{"model": "spectrogram FSQ autoencoder", "dataset": "simulated modem signals in the audio band", "train_examples": 78125, "n_mels": 64, "hop_length": 160, "input": "log_mel", "win_length": 512, "bottleneck": "fsq", "downsampling_factor": 8, "encoder_arch": "caformer", "encoder_norm": "layernorm", "encoder_norm_position": "pre", "encoder_activation": "gelu", "encoder_mlp_ratio": 4, "encoder_head_dim": 48, "encoder_fused_qkv": true, "encoder_qk_norm": true, "encoder_parallel_block": false, "encoder_inner_norm": false, "encoder_drop_path": 0.05, "encoder_patch_size": [4, 4], "encoder_conv_stem": false, "encoder_depths": [5, 5], "encoder_widths": [96, 192], "encoder_kernel_size": 7, "loss": "mse", "latent_channels": 6, "decoder_norm": "batchnorm", "decoder_activation": "leaky_relu", "decoder_widths": [48, 48, 96, 192], "decoder_blocks_per_level": 3, "decoder_block": "basic", "decoder_attention": true, "decoder_upsampling": "transposed_conv", "levels": 7, "init": "kaiming_normal", "residual_init": "none", "optimizer": "adamw", "lr": 0.0024, "beta1": 0.9, "beta2": 0.999, "eps": 1e-08, "grad_clip": 1.0, "steps": 7500, "batch_size": 128, "epochs": 12.3, "lr_schedule": "cosine", "final_lr_fraction": 0.01, "warmup_steps": 370, "weight_decay": 0.3}
Rows from block 9 of the encoder of a small spectrogram FSQ autoencoder, named by matrix and row number. Rows with one number belong to one neuron. Each number is 500 + 25 x the weight over its row's rms, rounded and kept within 0 to 999. All counts start at 0. Numbers have three digits each.
After each neuron's rows are labels from the 100 clips, of 14976, where the neuron reaches its highest value: "top examples" is what is common among them; "band" is the frequency band that holds the peak. Only what is clearly more common there than usual is listed. The data: simulated modem signals in the audio band.
# fc1: MLP up (encoder.blocks.9.mlp.fc1.weight, 768x192), inputs 48-95
# fc2: MLP down (encoder.blocks.9.mlp.fc2.weight, 192x768, transposed), outputs 48-95

fc1.521:479473505487513475490534484500537489491474522493490508517475482488537518493546538477510487472539529480468492485475500501450474469483474492518549
fc2.521:524520482517476489479504532463501474503466505523463424536472484530459525512478527519442500524489501514479495540491485478496490447492476517513509
top examples: carrier: 4.5 to 5.5 kHz
band: 4000 to 8000 Hz

fc1.142:462534497473521533529473515501518503547497523499537489452476499527469506491509487516544509507486532482516522529492528500484528481538476526482497
fc2.142:508504487507479491469538509468517488573473502559445498531455469516465514487488481547482504499525527496522544504507498481500487474488467460497462
top examples: frequency hopping
band: 2000 to 4000 Hz

fc1.224:448497468515469496502506488483522517479493469507512495527532500516484475539498518490494524491507497526502543486460561506526492481515521475514439
fc2.224:438506574482468476524495546503528461512483512500492499520525492503477524482536532498534532504445529498526512470521515526545533428524464473478500
top examples: strong noise; 800 baud
band: 4000 to 8000 Hz

fc1.727:497451509513453512538440463535521496519495508485471463481485545516493474471542494497482495513512453520454463485523506499515497503509509538465494
fc2.727:504509488466473528464517523481521513519486530525530556516540538512463534486471517493500529511519547486486544489497479497536462512494476503501501
top examples: on-off keying
band: 4000 to 8000 Hz

fc1.593:514495486457555530490477552520494519468497521495510521486462509447525470500453503499489486498484486484482517473535475504528559480527517509486476
fc2.593:471516514544464499503515466482508491508509531541473476530482530527494495476495457526443475540561504512504490538511477502552532529481447478520482
top examples: frequency hopping
band: 2000 to 4000 Hz

fc1.237:536468501479525516485508557494479525493470516476483496453482501467507513518471506495510486481487555501524462472474504505474527486497493484501512
fc2.237:455515499494473476484496490495554466565486512500495536536490498521460494474521478516445515513507480494485538555539470485543497466520472545514515
top examples: frequency hopping
band: 2000 to 4000 Hz

fc1.746:523507507478486513491476505482467452500475504498518528465527512470465482516469526484493519528530458524505463513505517519472512465487476499531465
fc2.746:463500479473497492481499484496516480544524520492459473540507517505525491477491478483532492577499532474491491545506501479489497478519502512511512
top examples: carrier: 1.5 to 2.5 kHz
band: 2000 to 4000 Hz

fc1.409:491534483518486494529522475570516514505492519547555500505514498486532523491504529520506500458497483507486536483549489546509482465523433530490495
fc2.409:511490535500525515491516557480542518457518496475556521481489535471511535524474495488525524478541488487522471495451523517466525506538521502493489
top examples: burst; 50 baud
band: 4000 to 8000 Hz

fc1.23:519525482483508539547536500478540488495524484501520514471495550472497528474530477523491520466477504477468490516506519512455489524513554522494500
fc2.23:477516519545466458489487475504494465516466496550482495553487491524485493492500473534481463514517532508498505538503504477533491506452482488489527
top examples: strong noise; carrier: 4.5 to 5.5 kHz; 800 baud; frequency hopping
band: 4000 to 8000 Hz

fc1.373:494511508550526538529494503495520503472502495495514522503501534521494514471526514537468529477488505481470508530484539526451498521510561512508475
fc2.373:509482484573494456488499506514510491481487483539484470506488471503526473509518505523483491505515513480494539507510483479535530497473456472522517
top examples: 800 baud; carrier: 3.5 to 4.5 kHz; OFDM; modulation: frequency hopping
band: 4000 to 8000 Hz

fc1.441:493526489535485546527502492491489488468510497451525505537548491489495550520497547512490502496513512516507503484498500495549495491504482517501487
fc2.441:525504492490532507542494514468507476529512457492482474489516501503464460532508520527489467527498515478516493473510534515478505528502465516479508
top examples: 800 baud; OFDM
band: 4000 to 8000 Hz

fc1.270:482515507514498564524530479500540494475530496494490502476538534508500517476497503532487504482484490488504504528502508518419476523493582525506483
fc2.270:473513495524477472478490457524480468520478527518466475532458465510491487475522488538489479526514523525510519516518487470521513472473479472491529
top examples: carrier: 3.5 to 4.5 kHz; 800 baud; strong noise; frequency hopping
band: 4000 to 8000 Hz

fc1.469:539505499499531525503474486502505487498512504478499549483516492544481507521504481498527499481516535510508486513506580514505517464497520556522490
fc2.469:446496523506546463515535526502458455492571475496467460476467477519496502475491528533481537496516486490455485457515496495497537487469467476487496
top examples: strong noise
band: 500 to 1000 Hz

fc1.639:499473488522507496499436562508473515491515482506504520563546490508507504550507491505485467490503541488494489483463517513496529519524522533490487
fc2.639:486505495554518475522498524428492511514510445532517461485501491501481546493518519516532522541466509449497484489472525502533497499546491494503505
top examples: FM speech; frequency hopping
band: 4000 to 8000 Hz

fc1.187:476495483511469525481487511491514500513521542478508501499523508475507480533525486518508504503446464528466460498493513511503483511524468508470481
fc2.187:470537557478484536523511454448483504493501452502514508533533545493475477463480505479528493476533498502490512512555540542491517474514499522474472
top examples: strong noise
band: 4000 to 8000 Hz

fc1.504:533505501538505440502504464503520493531520491522487476531529489533460472442516521528528505526542484499524544493499500497448486483489511553495491
fc2.504:500514485478534533518564512471512453482520517472512490467496498526523466500481534513534489499515506484544512512496512489480504520480442457489501
top examples: fading; carrier: 3.5 to 4.5 kHz
band: 4000 to 8000 Hz

fc1.625:508511473507481501502453472503451506530534477515492496559494501494517512462492476556537491542534532479506531516506518497479502466485518526508491
fc2.625:509509479472523534501456437505441481506483462463495481494503513510493484520475474517491494534509499474509479470470513495529515499461533498475511
top examples: burst
band: 4000 to 8000 Hz

fc1.702:515466434475558485523455523513537532494483539476467543500469492489486486509501517482510482493516505519492456476495505444525516482521516484465469
fc2.702:486536489516495514518492524518526501491436514506531484516521497487507500443508488520470553518514534544507524493470471500537499489483441493485500
top examples: on-off keying
band: 2000 to 4000 Hz

fc1.741:503477504523503473511524495523498505496489477476475469508459536470482477475492523467521483467479476476502498511485486469510516538529492511564493
fc2.741:498540491446489548479513487497507482496497507483499504503490511504466518481452493487541555512511506526511462531475491460524496466526523525534494
top examples: carrier: 2.5 to 3.5 kHz; AM speech
band: 4000 to 8000 Hz

fc1.201:506486510489490518498522490519476512500514487505507493485477532557541507516525491528491512503531547519525488511498487506493514520496476551461510
fc2.201:485478480528516480524483488532507457511490460464504529473508508547538514488471473478513510477503481513500542514452523511524475498501498522506489
top examples: 16-QAM
band: 4000 to 8000 Hz

fc1.432:510508494490495525492546531453488506490500486458503542517482515446464491524475467523518501520494484515522454513509519495516501515505508454488485
fc2.432:506434473510521549503496492499478509489484490525506555482532478505560467486523517519497471510526466512517455518509487498480517523479532507496498
top examples: FM speech
band: 1000 to 2000 Hz

fc1.76:492511494537517550522512489486549505486518488504514508478512570500487524468529504525466492486494503514472537534508514511455489545485551533504489
fc2.76:476512506482479462487488499509441482510486503492493468519498465527508475532460485479550525523497505488543460469523488491526482483509469468524488
top examples: carrier: 3.5 to 4.5 kHz; strong noise; OFDM
band: 4000 to 8000 Hz

fc1.678:541481484491539495504504528515459510518502463473531487480492481481474486534486507495497456487534508511479504489524541529464516511502536510505466
fc2.678:497463433475480546458530502559524496468520500482514515516467492478492498476476500541492538509506498517528455501510502458499457454502488494500495
top examples: frequency hopping
band: 2000 to 4000 Hz

fc1.658:447534528517493493486497482521486476489514481492485545519506482487520474466480488550461521530483509513496513556548519486493494496517522507525503
fc2.658:555513527512502517551521506459477482509492506494544513491484485473462482477495464508464501530502499507531490480492479463498472477512538479545481
top examples: burst
band: 4000 to 8000 Hz

fc1.256:481533511525522521500437499471458487467501535475512484501483494560499495492507532482523451487492499506555507491531543494474539474495548475498494
fc2.256:510486552503507499550503479497508531526536506483531493533474484522489490559467479502529518484483493503475476454526476490454538480488566499531524
top examples: fading
band: 4000 to 8000 Hz

fc1.474:510437498479496489517502482468571521486493466497485518514491521466482513505472494480487540496511497500519481473480466503508478516440491513460526
fc2.474:511536499478497518484471479491508527542510516516475523474478474497493452478520553488501512527506526561451479536517519477511468463517524483499500
top examples: 50 baud; frequency hopping
band: 2000 to 4000 Hz

fc1.352:517518515551501488486516495475459475482526541461503522516489447496509548524451524481485510511503470468526491460468483481480499490487439522479473
fc2.352:499516510486521463536479504533539474528524513483524547531525496451466524512530513485455502508461507488467506491532507502486522508502509538515445
top examples: carrier: 1.5 to 2.5 kHz
band: 0 to 250 Hz

fc1.426:528519529477515551481502533493513530485477494471479470454504504510507473493461531425480482463510491530536458503509475490443499519503529504473512
fc2.426:461502510507489486517474498534495514524474509540440510507483501474524491491503526546456433528496507516519532483527491482509543505489460497486519
top examples: frequency hopping
band: 2000 to 4000 Hz

fc1.457:454503543534492500470506506474525490505493493518555479475494488474527506478510491514471522485508534492502490488507464467513501511451510449476476
fc2.457:495478500478503491524500495500508495488498488423556568491509511516498504544523471473490545497490474499503466503491518514463510498484530478489536
top examples: fading
band: 4000 to 8000 Hz

fc1.396:512508499434514491482488542505523527540503517453486513459506476485498521527493545462526490477513498483472489491456464491491496490513497496498486
fc2.396:492509488533504471490543450509527539556508506531480484519486510491493479463517503516483491498491512509519513514532474488542500511488460501506502
top examples: frequency hopping
band: 2000 to 4000 Hz

fc1.206:503505516511530563543524497499541522498528477504525493472515544502511493468499488491492520494487498492479530519495509521440510502499546521499492
fc2.206:485511503526503494476501487477482509530491472540458474541472525503535511485494474550499461523520498518523523496506511498554502475501447478492512
top examples: 800 baud; frequency hopping; OFDM
band: 4000 to 8000 Hz

fc1.444:492541449515484526491516497509522432502509528489516451499500527497465514542534521469505498488481485519533519481514523493485498500516494507552506
fc2.444:516462482502555506514503557462551478481483500432522484514521488526488503520479526482564507484543481497516526492490504528473522493539465488535497
top examples: 800 baud; frequency hopping; OFDM
band: 4000 to 8000 Hz

fc1.694:522516497454522474499505526507496497506470492521490509447471465550528536502529475485523511523548512460505531468507519522502524500509514510518494
fc2.694:477446483496472458483543479494489486523536528533474465528501514480508521477489534553475471528491524484535510523481472477505491483516474486543538
top examples: carrier: 4.5 to 5.5 kHz; strong noise
band: 4000 to 8000 Hz

fc1.238:487488517497507569508521497500531508488494496495487525483527525495493529458509479524502515454488496497509500514501485536446496523505547544482511
fc2.238:472509502519472458475491461517503447527459514541463484535489473543499500471511509531477484542513529511504518515521505487532504483466440484488523
top examples: strong noise; 800 baud
band: 4000 to 8000 Hz

fc1.595:438525494550499492523477493519507497526524502504531499523523476526507511500486471514527458521546503500474493509485489526553507508484521499486517
fc2.595:548460489518472461537572492499477448572498498486524502516472509529494474483487526446499490479505503499523471524504537495533473542470483490491499
top examples: carrier: 3.5 to 4.5 kHz; 800 baud; OFDM
band: 4000 to 8000 Hz

fc1.484:517460498424516470483473508518512481440564507492508481507454478512505471551481517484525505506483519478540479468493518478464478534508542489460508
fc2.484:509535461545435536478514543474461497498495537493522444527451544505475478488502503518498484543528514497517473489490483530534492501465523505489522
top examples: carrier: 1.5 to 2.5 kHz; 800 baud
band: 1000 to 2000 Hz

fc1.637:508544482487468491466509507495471472453488492505508454501495477470443511497485478472458517529489465540522476486510501514500479522497471498510520
fc2.637:509512534481518499474542519493463541527515482510526471478519492478510452521531506541533454518509476482499468467519528539481508509494540522471504
top examples: AM speech; FM speech
band: 4000 to 8000 Hz

fc1.512:468496519522473524510489518505508489521498466477486520486520555476544484478508537469528464540530495498512484496466504497521501506488494490491479
fc2.512:484489497484511491483544517543518469507476493502500508475490514516525518489513446489462519450466533504461474476515508526502467502523548498524505
top examples: carrier: 4.5 to 5.5 kHz
band: 4000 to 8000 Hz

fc1.423:495499536477498491499483449485527464509538486562516515531518477482517495492543494481485470519532491473493500484493472470497462482522482533502527
fc2.423:501488492477474503506499547525494485477491465491522519484555484522499488535475509476510512458471504481460477519491509529437496497529523501482515
top examples: carrier: 3.5 to 4.5 kHz; 800 baud; OFDM
band: 4000 to 8000 Hz

fc1.471:464496479497489505506478520479516470522498520508488504544480516513524472549494508527444489511513529514537534525512511498529524527476485499536468
fc2.471:527506507457507489496479482479458500501485476474495510479488532480509538500497481488544548471460443508461461510502503551481494496528496490497493
top examples: fading; carrier: 3.5 to 4.5 kHz
band: 4000 to 8000 Hz

fc1.100:504485494483533560519529512527524502492525487473497507451525514483495529471505494542491508469496485516501480498509491547448521516537552501510491
fc2.100:473504487539480452469494486518499468529482521531470478530479479522485492468525476539490473537528539517503535507525475464525500485486464468499528
top examples: carrier: 4.5 to 5.5 kHz
band: 4000 to 8000 Hz

fc1.580:521477491458519550494493524515514523508499510471475497439485510484491503504467522482499503452498492492493470498479494509475511535523535489471506
fc2.580:484500482528465453491489463516505478535482515543478474524480473499484516476511505541456457529510498517476512531510496487540514495487476493502517
top examples: frequency hopping
band: 2000 to 4000 Hz

fc1.290:494529507491530512509517534496491524465505501467507546509466499477484534543513538520531491488504467486471496478467480540472488515505500508497521
fc2.290:466511495542472483483486477520524459502483487536486478501499442506477495476476503511450487499501498523489519486501520498530515473482442490536465
top examples: FM speech
band: 4000 to 8000 Hz

fc1.5:519531514514528477565523490505486509504509535504547516529506507527486524483475480508507514557506521528498471545542491549504476479495476490471509
fc2.5:456504475529489512535484482480493491506541522516528451499512496497500509546477464504519481447492514491481547503554526566456504501513479504465541
top examples: FM speech
band: 1000 to 2000 Hz

fc1.416:511500505487510555504500499509531520485511496502488496453514527495517522468513494542484505494484495479510510507502492522423509514522536535512492
fc2.416:469513478526469466474488463522482484523467534514455473531469459526493489488511487539495473515524529523534525519528478482520503480480481472486523
top examples: strong noise; carrier: 3.5 to 4.5 kHz
band: 4000 to 8000 Hz

fc1.636:502493485442514511486520518459484520530488500525521504475485510514534497477505510464462507479489505498481527506521528503492503511511502486481509
fc2.636:471509477513485447484535466491487506535500506543497473532506487514474518463484503528493472529483517503470528519505475504516501497484471481517499
top examples: FM speech
band: 4000 to 8000 Hz

fc1.473:449448463506476496473469526517534495514490506507464509478566483511484503502512496529500546485542491511475515519513498448518522531477519563519469
fc2.473:504493541457524530510477503532495548466474479458508528577515461485495511549478484497507500535464501500529515473535476467478525495512537502499517
top examples: fading; carrier: 3.5 to 4.5 kHz
band: 4000 to 8000 Hz

fc1.745:491492506484477474503461500497509474458503506485499535478485503500491476459472530496555507587477512539506468533492523469431524499493519471505508
fc2.745:453467509491466481507496511481485521504473505478497516496502495482466510501534487522474497484503514493482436516525466473491452469530467504499465
top examples: 50 baud
band: 4000 to 8000 Hz

fc1.30:468529491517488491459544514498502532483437520528534483503493489526464499497538492522473426523459485489491511501502519517491524538458519533502546
fc2.30:528475493488486511505471480510514523464469489482520511475486557521503503514485497487529565487445472468458435492502538498480459475531491500522513
top examples: fading; carrier: 3.5 to 4.5 kHz
band: 4000 to 8000 Hz

fc1.700:530484538462536500462473529526490538509493497484460497462503480463533493521467537493527498482519491480501507532515467508496503481492504483498497
fc2.700:548526481521497492509511508481525500479543506499491498485487502541506446467511483469491492531510522477518516501496517454524476503519494489477513
top examples: frequency hopping
band: 2000 to 4000 Hz

fc1.405:476492460535487481511499499513493503524536465525458521554503468545564486445491487461499504500472505467498529458519534521505519495504516504505481
fc2.405:519480492523525484469518508473495481504488528451547506500489522512467485501512441476510436480478504474484530526494500479500516471524530488494495
top examples: 50 baud
band: 4000 to 8000 Hz

fc1.447:485499493531496514501519536481540474523448511491524502535486468497493534505514490504473488493471527503517514484513528514503523479479509529516495
fc2.447:536491509493513509509506501477512499475482467436506506484485468533535500551502521490522498543487482509476456505483534554474516502532491532514511
top examples: carrier: 3.5 to 4.5 kHz
band: 4000 to 8000 Hz

fc1.591:513487503510511507512509478504470506578480504504544509508505514475569504508582517522522471470511494462487486447506494536466504496502519464541511
fc2.591:504521485499509507487516518482522494517491480506553510563508515504460502432512509468494526484484494491456535476489495504559500485513467475488488
top examples: on-off keying
band: 2000 to 4000 Hz

fc1.181:536511545498492479484506507539473482487513475543477528522490523550472485482487475481458466502493504482498532545475503497500508473531506536488530
fc2.181:479513512497500517497481539541465504501525472471534534508469503475497511465466507518511499495493517532510479468523521474455525521532487454492512
top examples: burst
band: 4000 to 8000 Hz

fc1.539:512533510516512534439537490482531477499509492473506544505497497498517474477434447492462461450509499497480468518528531541475508551466498499515522
fc2.539:522516486479486481493458474483517495516456456500505469498492487525503460532492508500478489499465524475538549513433507523489511492512476487479514
top examples: strong noise; frequency hopping
band: 2000 to 4000 Hz

fc1.638:519498513512530546511520507474514490484529501497544501476521578512470526490503491502478488494485502487476511515486516539481494534527577497523480
fc2.638:490520516527490479465507484481503459509502523553484486530484476528500498501498467532513484537503517498504507514493496462510496466475458488485555
top examples: 800 baud; frequency hopping
band: 4000 to 8000 Hz

fc1.440:511522580538496478556478493489506494486502484476517575508456533521497490534502503476527485505485460514516497484460484474498510516481496504470477
fc2.440:449473532528499502512528479538538478531484499503481541441496524517506524528503521530548505536482505544479474507539525483517533495492523557512493
top examples: strong noise; 800 baud
band: 4000 to 8000 Hz

fc1.705:515487467516504475522501540446525526529494497558524511447477482484494478531548489541494513525483516484535526468537514472498460465478520530489499
fc2.705:472523488513528442463461471512526464522472493483487509478526447480499500463520529568499475478493527518462493538547500457530506520505526480539491
top examples: carrier: 1.5 to 2.5 kHz; strong noise
band: 4000 to 8000 Hz

fc1.430:535500498476495492457468478542562511495491534476543452480525466486480520487514506480508493538478497440457479489508470511518479533513512450459503
fc2.430:546487488514507507493520547485506479492456514476500520522507490505529483528498482474528499486537455496501484535458488501451514525496496484520551
top examples: 50 baud
band: 2000 to 4000 Hz